From a checkpoint of a small spectrogram enhancement model.
Model: 2.87M parameters, arch unet.
Training: adamw at rate 0.0032, 20300 steps, batches of 192.
Data: trained on drum patterns on synthesised drum kits, 26041 training examples.
Rows from block 4, named by matrix and row number. Rows with one number belong to one channel. Each number is 128 + 32 x the weight over the matrix's rms, rounded and kept within 0 to 255. All counts start at 0. Numbers have three digits each.
# convs0: first 3x3 conv (model.mid.1.convs.0.weight, 128x128x3x3), inputs 18-23, a 3x3 kernel for each
# convs1: second 3x3 conv (model.mid.1.convs.1.weight, 128x128x3x3, transposed), outputs 18-23, a 3x3 kernel for each
convs0.16:087120096066090068114107091159159172134133149118120147129112113161119103138126129212221255130130167164167148073105086058063016089063036118147171087081129090084134
convs0.17:096103133126101113156127132098122109149138126151162154173160177106113115144143169099107055096093052106105090108110111106097096144148152157153158144116099187160140
convs0.18:130147132127134117105113101070119099066106130140133155167148144107106117116121132129115098127103099113086063138135119127121116106105087139123134124108105162139139
convs0.19:136127169126144170134169180077088116084080121100093107033061095077096101099133121134168156120176244118118181140143223128138210125132182113112071136137077170141102
convs0.20:175174189174178171180189170114102123120109098131116078082105078064110092099129114125138159138153203149141146172170183163162169150177166095093081147139121143142132
convs0.21:198175169208131125193118127108125108112114092086070072119100031131115076113137150041038078102097113095117132187208104185151117161160144045068040081102107058093151
convs0.22:073100117126120109142115108155164157140134112161159135173164168145142120161166165169171114096089043080086071092099099100095077091103112180176220122119116179153153
convs0.23:082099098163143129133128115104115098095132144136125146122129118152133145120117139096116080085085044100091089126140130134119107125139122174154167131098083132109087
convs0.24:165148141144131131152134134126142138149153145169160154148125150111099111099093095089101083117122109120120106126119145113112133135136146110090091130119118165151146
convs0.25:173117082156125133169134149125129102111134124135123137082081212089096210073121090103125093150146130129131112131105115155123149125122141158167066122136130132117147
convs0.26:109090115118127146124170170150165157169200182143160217163133127163146121141135081143146142141174235114149199135126149104112116139145119186223210070115111100083097
convs0.27:127130138154130125119103113096122118087144145127129145120119131163144170145161153097096039079084041135136120122130114100106098116128125140127124159134123097072076
convs0.28:099125120141138130111101117104115088096134151140144156121125143147143173127131140108110071092084058113116108138151121111115118115128115136126124130112106123085076
convs0.29:200165196154141157158128150094105108129105080078063072097103083120115091099143125102078081109059077112091106146161146146167160146162139069072014163161145111131149
convs0.30:142121117120123135146131122071121106125113108203170166157152162092089075057060071199193188191177186146145117138144140110096108128117102132157152100108111077102116
convs0.31:192098086163127106159113106111124116105135161129129135085111196087073219108119127125140172094131172151133093126101122151126142150119101139166066099135153140161201
convs0.32:085100101116159135054086043146144164081102094090115106114134106161141103178183152162161250132115184138135130103118110098108096083089063141188225129119173142135175
convs0.33:140136154172145153156129149103133129090133153164175178143130138134123130087092096108125087114104091093111117151164148146138144141166153133127118137100090116096089
convs0.34:119079123112165212113200240065072080078079109118156176090116177110098086120116077098135139102134217125136207110106180113143203160188219117119105134149095153144103
convs0.35:111106113131115110110098086074096098085121140073097140134130156117109141145144152093084032103084062125097113101113100105106097103120128137141135131122104141129115
convs0.36:091115114131145148126160152130135136087074071102089093089104074129151106102135113102122149107122136095118121148142177144125133143150137129139142114117106106122131
convs0.37:146136145139157136127142110090106141102113109119115110065091095062115125116148138140164211162144195170147140114121135159134147129119119092095077198161171171170164
convs0.38:121141156107141140104152185078099132089085093131143138131140078115102083113122109129083067117083045094120133134124146129129146118123168129134113161142085153108038
convs0.39:129123162123154170144178161080089107083079108123096109047073079082106111105137100130167160128174252126132199142139198141142202134143186140135102153148097160153124
convs1.16:175164183175163186152155168089100082078085065077083071097090058097099072098088076101117107107137122084100108181167182185166176185176187179168160177167159156146131
convs1.17:177162169158147150162145149084101092103116107107122115101122100111126105110124108064068049109099081118126116169160173145139146139129134180158166146129136152138144
convs1.18:170159172151148161136139148108120105108117097109114101108125103108121093120127104095093077112109092142141134146144158136141157134137147162151167146135145134129129
convs1.19:090092075099095054114108058158160171151160189139150196153148164138144181125139185150169219145178252140140196093084082107099086121106076099089077107099084115118108
convs1.20:099113096109121099109117093134129141134130152144142165130120131129124144137132154145147178120129176119127175122121110121120103110112099110118099103112094102111088
convs1.21:042071084050084095083108116207178174185151156181151149202170162188158148183160143210186162224176171155124153049082084068111104071109110076109106092104102128133125
convs1.22:188175167150144142151142154063080084106117113106125112086124104104130105105124099055057059105106099112121115184177176142139137151138147194172165126109113120106111
convs1.23:173151168149134148137129142091116096109132115111122110119134100129138104115125100100103078103115096089096077152144166133130147142137147200162176174133143133116127
convs1.24:158152157158152160163157165104113105103109100095102092099106092107113099107115100117117104121120105119118103150148158149148159158154164150140148157147156170162168
convs1.25:098138167097132168130133121138124125177125087164132113154151106159139089136134130165129102189136107147126119114138142084145187107145154088138178060129196121124137
convs1.26:188185193147148147096075083089091084117118111153172166073064042107095082165178169090099099154154158108124127192191201140135138116096098194174167171148155109087098
convs1.27:154139151149139149143131145109122109111122111117129112123140113130142117111126100146140118114116093099098073137132147138136149139129140159139148159137149141124137
convs1.28:170161181139137158127124137108121095127140111126133115118125085131136101122131105099087057106101079113108088153151174129131156127125138174159182139132155112111125
convs1.29:072091101090107115088121135204168152181149141174140124206171137176148134192150128172146140200157139206160135066096111096121124087121138057102113083106112109125135
convs1.30:154153152161155158144141148124124121107110106115116114122119111113113099133124116089082081136126121107099083137138141145145151141142151169158161182162176184165176
convs1.31:077116173090121179133131137148120105186132073156132105155133092154113060141132126207155113187146109153154162099129143071139199105141160094137174076111152138125109
convs1.32:152145151161163169102101106111115118101101098134144147096095088100093084150150148121132137072101117157186210163150147165152143120114105159163147134152128062069055
convs1.33:176160170145133140122111120097115104117139127129144134115127103129143121135145126086084068125126117127134126153149164124119133119114122192167172157131135124110114
convs1.34:113108067103082028096067018149153181153169208165191234140141182132152204137172232143171224161188251166163196106095085113093060115080038128111088118097085111102109
convs1.35:153144162143139160151144158108117094114122098104114096117130098125131100117125102141140107116120093082087060136138161135138161144139155148129147146129145147138145
convs1.36:089105112066103100091117129137130134149133139156142141137121112141126128168153138151149151155151168122125159119127128104123118090110118103119120053085079091113110
convs1.37:101102096112115112111116103147144149145139143137134146142133139139135140152143155138139144122122134145147173113110105114113111115116110087089085093102094101107102
convs1.38:141126077146136080126132102122139170101133204123136191117132186098128212123133176120131186107100147147122127134115091171124056145115068153129129148132151121135194
convs1.39:103106091105102066118113072145147153143150178132138175142133145134139168124137177141161201136164236128122172107099100113104094126111086107101091110102083118119105